config.yaml
arch: "mlp_mixer"
model: "segmentation model"
dataset: "patchworks of several textures"
train_examples: 72500
image_size: 64
crop_scale_min: 1
horizontal_flip: true
translate: 0.12
rotation_deg: 10
color_jitter: 0.2
num_classes: 32
output_stride: 8
norm: "layernorm"
norm_position: "pre"
activation: "gelu"
mlp_ratio: 4
parallel_block: false
inner_norm: false
moe: "top_k"
drop_path: 0.15
num_experts: 8
moe_every: 2
expert_mlp_ratio: 2
experts_per_token: 2
shared_expert: false
patch_size: [8, 8]
conv_stem: true
layers: 12
width: 192
residual_init: "none"
optimizer: "muon"
muon_scale: "original"
lr: 0.024
momentum: 0.95
nesterov: true
orthogonalizer: "newton_schulz_5"
adamw_lr_other_params: 0.0029
magnitude_pruning: 0.5
steps: 6200
batch_size: 384
epochs: 32.8
lr_schedule: "cosine"
final_lr_fraction: 0
warmup_steps: 1240
weight_decay: 0.05
adamw_weight_decay_other_params: 0
Rows from expert 2 of block 3, named by matrix and row number. Rows with one number belong to one neuron. Each number is 128 + 24 x the weight over its row's rms, rounded and kept within 0 to 255. All counts start at 0. After the name is the row's rms in percent of the matrix's.
# up: expert up (model.blocks.3.mlp.up, 8x384x192), inputs 0-191
# down: expert down (model.blocks.3.mlp.down, 8x192x384, transposed), outputs 0-191
up.267 092 [110 117 120 203 128 134 128 128 128  87 128 128 122 128 149 128 128 128 128 130 124 128  97  92 128 128 128 128 119 128 128 128 197 128 157 148 121 128 128 120 128 128 155  81 150 176 128 140 102 128 128 240 128 128 128 124 128  81 128 123 126 128 156 128 167 128 128 128 151 128 128 124 128 143 128 128 128  73 131 128 128 137 128 128 128  84  99 128 128 128 123 156 204 128 136 128 149 128 128 128 118 128 140 118 128 162 128 129 128 128  89 128 131 102 146 128 140 128 170 128  66  87 128 128 139 128 169 128 128 128 141 118 128 122  95 128 128 110 128 128 166 123  72 128 128 128 128 110 149 128 128 113 206 128 106 184  42  96 147 128 128  80 128 128 139 164 128 128 128 121 128  98 190 128 128 128 128 128 128 128 159 128 128 123  57 128 128  77 120 133 128 128]
up.268 088 [128 128 171 146 191 105 128 128 128 128 128 128 132 128 153 136 172 128 128 128 115 128 190  75 128 157 128 117 108 128 104 116 128  89 128 128 198 128 138  84 132 128 121 128 128  85 128 152 128 128 116 158 128 128 128 128 165 128  98  93 128 124 128 128 128 140 156 128 141 128 128 173  86 113 139 159 128 128  56 179 112 128 128 148  73 161  75  95 128 128 128  72 162 128 163 128 158 128 128 150 151 128 128 127 105 103 128 128 128 131 119 128 128 128  46 128 101 118  81 128 137 136 128 128 128 125 128 128 128 143 128 128 128 128 128 128 113 128 128 128 128 128 128  86 128  87 189  90 108 145 128 128 128 170 128 170 178 128 129 127 117 136 154 169 186 155 128 128 128 128 199 128  63  88 128 132 119 131 128 128 126 150 165 128 128 128 128 127 128 128 128 101]
up.269 115 [ 64 103 128 128 128 128 101 169 128 126 128 128 115 128 149 128 155 128 128  75 128 128 125 103 128  45 128 165 128 179 128  70 128 128 128 162 118 144 138 168 151 132 128 121 165 127 157 105  96 128 161 128 117 128 128  81 128 124 128 158 113 125 121 122 128 150 128 144  90 113 129 118  83 128 135 128 136  77 149 128 128 128 130 181 128 128 128  74 172 128 148 123 128  80 106 128 136 128 128 161 128 128  99 138 110 139 128  83 128 128 128 128 147 100 168 109 128 128 128 119 128 128 156  76 128 128 149 110 183  59 128  85 128 128 183 138 134 172 141 172 128 122 128 128 132 191 128 137 128 108 207 136 128 128 128 127 130  88 128 139 139 167 128 128 128 128 147 128 128 128 166 137 128 153  98  93 151 128 128 128 123 128 128 146 184 148 128 142 128 111 149  97]
up.270 098 [128 137 156 128 143 128 128 116 155  81  93 101 108 128 128 105 146 129 128 147 128 139 128 128  95 181  86 127 128 128 140 128 128  61 107  98 143 186 128 151 128 148 128 137 128  91 154 128  92 111 128 128 128 108 100 103  95 148 122 107 128 128 120 128 152 117 111 128 128 128 168 135 137 128  89 128 119 120 132 128 116 166 109 128 128 128 130  70 128 117 128 128  96  81  94 128 128 128 119 128 128 159 178 128  80 103  58 128  73 157 149 128 157 159 106 114 193  78  55 128 128 146 128 128 128  90 128 128 128 168 109 146 128 128 140 105 128 181 128 130 128 128 168 154 131 128 128  65 128 128 175 128 128 160 131 109 128 125 128 128 106 128 128  41 128 103 162 128 107 128 128 121 149 117 128 140 128 128 129 128  97 179 128 128 141 128 128 110 164 128 150 109]
up.271 104 [128 170 129 128 128 128 124 128 146 102 114 128 128 128 138 128  75 128 128 184 136 128 118  77 106  63 194 128 128 138 128 152 146  86 125 143 128 110  71 128 128 128 108 128  98 128 128 128 119 132 128 148 137  37  90 124 166 163 128 128 128 128 110 128 149 126 124 120 141 115 128 128 110 147  98 106 136 128 150 128 128 122 111 128 113 128 153 128 128 147 119 128 153 173 128 127 128 112 103 144 128 128 118  52 128 176 116 128 128 128 127 187 128 128 128 128  57 116 117  87 128 128 157 128 128 128 128  62 179 128 128 128 166 156 128 128 119 131 149 133 128 133 159 115  98 158 174 110  60 128 171 128 115 128 128 128 128 128 128 150 128 128 158 128 128 131 148 128  86 149 145 140 153 128 132 128 148 128 201 115 128 128 145 143 129 146  75 128 128 128 169 172]
up.272 090 [125 128 107 128 128 128 236 123 167 128 135  91 138 128  83 167 128  88 169 109 124 120 176 128 107 150 128 151 161 128 101 128 128 128 128 145 128 128 128 128 128 128 132 128 112 128 128 120 128 146  73 103 146 184 131 128 124 128 150 147 132 128 128 125 142  60 128  97 118 128 123 128 128 128 128  95 128 128 111  80 140 183 128 142 128 128 125 132 128 125 128 128 128 128 128  99 128 128 128  94 163 128 119  84 112 128 128 128 166 128 158 182  75 128  72 129 128 177 161 100 101 128 140 108 158 161  49 141 128  64  80 118 128 128 128 128 116 146 193 132  72 103 128 128 128 180 128 128 128 128 128 128 128 177 114 128 128 128 153 128 128  63 150 145 138 170 128 160 128 142 123 128 128 128 128 128 104 128 128 128 138 119 128 128 128 128 113 128 133 128 128 128]
up.273 076 [187 128 171 147 152  72 128 194 117 128 124 173 148 105 121 128 122 104 167 160 128 130 150 128 128 128 128 114 121 128 154 174 106 181 128 128 128 128 160 146 128 128  96 128 128 128 128 128 128 162 128  92  92 128 143 128 128 100  98 128 182  95 128 181 128 137 128 183 128 151 128 128 119 128 128 128 128 128 128  78 128 128 128 143 128 162 128 128 128 128 128 128 142 179 144 172 128 128 128 128 122 122  92 128 158 133 128  35 128 128 128 112 179 128 128 166 128 139 128  98  72 128 145 128 128 166  97 128 108 128 128 128 149 128 128 128 128 170 127  68 128 127 115 128 128  77 121 145  93 116 128 128 128 128 151 148 113 128 171 107 134 178 128 128 150  93 128 128 128  86  80 128 111 128  63 139 128 194 128 101 161 128 163 128 128 128 128 136 128 121 128 128]
up.274 093 [150 128 128 209 128 128 151  61 123 128 109  72  86  84 128 123 121 116 119 148 128 128 128 145 107  67 128 200 128 128 128 128  69 108 137 128 128 134 145 128 128 128  89 126 128 128 168 128 128 128 128 156 128 140 128 128 116 128 172 128 128 128 128 108 128 128 130  87 128 102 128 128  91 128 144 130 132 128 196 103 182 128 128 151 128 128 128 128 128 128 128 128 128 137 128 128 128 125 128 128 128 128 155 128 186 128 158 128 128 129 128 128 128 128 163 115 128 142 145 158 115  75 128  76 128 208 134 108 150 128 143 128 158 128 113 142 119  62 155 112 128 128 128 148 128 112 128 158 128  16 128 158 114 128 128 171 126 128 122 156 115 121 154 157 128 128 162 128 128 111 148  95 153 169 135 119  85 132 128 128 128 128  88 128 128 128 128 128 104 145 109 128]
down.267 108 [179 138 133 150 102 198 128 128 128 128 128 128 104 150 121 123 182 128 128 134 111 128 128 181 128 125 161 126 123  90 128 125 118 136 153  95 128 128 128 128 128 128 115 128 138 157 143 130 128 151 128  50  51  82 128 128 128 100 128 153 128 128 143 128 146 102 128 128 128 128  82 128 127 132 125 128  82 128 106 113 165 128 117 113 128 200 196 128 128 111 115 128 128 100 128 117 120 111 128 136 128  84 106 103 128 139 128 125 193 155 128 173 128 128  63  91 128 128  71 104 128 128  79 128 128 142 128 161 128 100 111 128 128 124 155 128 142 128  85 128 105 128 128 162 143 114 128 166 140 128  86 128 128 128 130 165 175 128 129 130  92 128 107 111 155 128 148  92 128 128 128 145 112 125 128 161 128 136 128 169 128 128 129 128  97 128 128 128 164  93  98 199]
down.268 089 [128 128  69 128 128 128 128 128 128 177 128 128 128 166 128 128 128 103 154 174 128 128  81 128 128 128 141 170 184 139 128 142  95 170  79  95 141 128 128 189  63 128 128 128 173 123 128  35 151 128 129 128 152 128 128  91 128  95 115 128 128 128 128 128 159 128 128 128 159 128 128 128 161 116 128 128 108 184 128 112 128 128 128 142 128 128 119 128 126 150 128 128 120 128 128 110 128 128 128 128 128 128 128 137 198 102 128 107 128 128 158  71 128 128 128 135 128 128 128  82 124 183 146 128 128 128 128 143 128 128 107 124  68  52 128 151 128 118 135  69 128 128 158 107 128  82 115 128 128 128 128 128  48 128 128 128 121 176 128 173 128 128 107 128 111 128 128 124 137 128 128 114 196 152 128 128 128 128 128 128 128 128 128 160 128 128 167 128 144 123 167 128]
down.269 098 [143 128 126 107 132 105 146 128 128 143 128  89 128 128  88 128 128 154 128 115 156 119 128 128 159 144 128 131 128  46 157 128 140 128 143 128 128 165  68 128 128 120 106 155 128 136 131 183 128  67 128 128 158 128  44 128 141 125 189 115 128 110 128 100  93 128 140 128 140 187 128 190  90 115 127 117 128 128 128 148  60 175 128 143 128 152 156 128 117 128 161 128 168 150 165 128 151  94  81 128 133 128 121 148 128 134 121 128 128 128 128 113 128 140 110 110 173  91 145 126 128 128 128 128 121 128 109 169 128 128  94 128 128 138 155 128  73 138 128 128 102 133 128 128 128 128 103 185 128 128 128 128 128 117  99 128 128 128 175 143 128 128 142 128 138 157  91 128 128 128 128 128 128 128 166  63 128  71 128 143 128 151 128  70 137 128 128 130 194 115 128 118]
down.270 106 [137 137 128 128 128 128 128 151 128 128 128  65 111 105 174 163 126 124 128 121 128  46 101 128 128 137 128 128 128 123 118 152 128 128  62 128  95 163 141  95 104 128 128 123  96  85  54  91 115 155  94 128 128 149 128 128 156 128 128 128  74 137 142 128 128 128 182 119 172  56 141 147 128 122 129 146 128 128  82 165 171 127 154 128 132 128 128 128 111 128 128 106 130 128 107 144 128 137 123 128  62 146 128 120 152 146 128 128 128 140 104 125 117 128 128 128 128 128 128 133 135 128 128 153  96 150 128 129 128  89 128 128 130 115 186 147 128 128 145 161 128 128 163 118 128  87 151 141 128 134 110 144 128 128 106 149 128 117  93 201 226 151 128 168 105 128 128 128 109  81  90  83 114 128 128 116 129 100 151 123 128 138 111 121 128 128 128 139  98 128  96 128]
down.271 108 [128 128 132 150 128 136 128 128  82 128 167 104 104 106 128 128 107 128 128 130 128  68 128 128 128 180 128 125 128 100 148 101 102 132 195 116 128 128 128 180 192 148 128  84 128 147 124 117 128  82 125 128 128 170 128 128 128 128 127 129 155 150 101 128 127 158 128 131 123 120 128 128 130 128 128 132 182 101 130 115 110 102 138 173 109 128 128 128 175 115  67 128 109  61 128 128 128 137 147  64 125  99 128 128 128 128 100 200 128 145 128 102 128 128 106 136 176 160 148 128 105 112 114 176 148 128 176 128 136 128 126 155 130 100 124 113 112 128 117  97 128 120 101 127 155 128 128 100 128  93 128 128 128 133 128  93 105 149 146 128 128 150 117 128 128 128 128 131 158 111 128 177 128  86 128 158 176  32  88 157 128 128 128  96  96 131 160 119 128 138 133 128]
down.272 096 [ 88 128 128  78 128 121  80  44 105 112 128 128 130 128 139  84 129 161 128 116 128 128 128 128 180  86 143 128 128 127 128 162 128 128 156 128 134 128 155  86 112 144 128 128 128 128 128 124 128 128 120 106 152 128 128 156 128 111 128 104 167 128 106 137 128 187 123 100 128 143 100 128 115 103 120 128  82 128 136 128 109 134 128 128 128 128 167 128 139 128 167  56 107 114  93 115  96 128 128 128 109 116 197 158 173 128  78 128  71 118 108 128 165 103 128 128 138 128 128 131  80 128 128 169 128 128 128 117 128 125 161 128 128 119 148 128 130 131 144 128 128 128  80 228 128 128 128 132 128 128 119 128 108 128 144 102 163 128 128 128  86 128 128 171 107 127 128 128 124 121 152  92 128 128 128 128 138 128 225 128 128 167 128 128 148  78 128 128  95 123 128 128]
down.273 085 [128 128 133 128 128 141 128 128 170 128 143 128 128 128 128  75 128 128  98  83 128 128 145 105 128 133 128 102 128 136 143 128 179 145 126 147 151 128 128 128  98 158 128  88 147 128 128  71  69 121 104 146 150 128 142  87 128 180 126 196 133  76 117  88 128 128  45 128 128 128 125 115 149 128 128  99 126 128  82 112 171  83 128 128 132  85 128 128 128 128 128 168 128 128 136 128 135 128 128 136 128 128 128  59  84 128 128 178 128  87 210 154 128 102 128 108 124 128  87 128 164 128 128  99 128 102 129 128 143 176 169 128 128 128 105 122  69 128 110 128 128 128 177 128 128 128 144 128 128 128 128 138 159  98 128 118 128 128 128 128 211 138 128 128 128  94 128 114  96 152 128 136 140 128 128  75  92 132 132 128 128 107 128 149 128 113 128 140 128 148 128 128]
down.274 095 [128  78 170 118 128 128 102 128 128  85 128 128 128 108 128 128 140 144 175  63 133 128 128 128 128 128 128 128 128  92 145 121 130 143 128 138  88 113 166 128  90 128 145 128 128 145  66 193 128 128  95 128 128 128 179 128 179  97 128  89 128  97 176 128 144 128 125 128 128 197 128 150 128 128  74  90 128 128 128 128 112 144 161 128 133 145 192 147 128 128 158 128 106 173 145 128 145 123 101 128 128 128 111 145 128 128  99 128 124 128 128 144 128 128  99 128 153  57  97 125 119 170 128 193  26 128 155 128 171 128 128 128 128 128 128 154 128 128 128 140 128 128 102 121  98 148 157 128 146 186 128 128 119 128 128 107  83 128 128 128 128 154 128 128 138 128  71 128  94 102 129 128 128  83 139 128 157 128 122 131 128 140 128 128 128 153 128 123 128 128 112 128]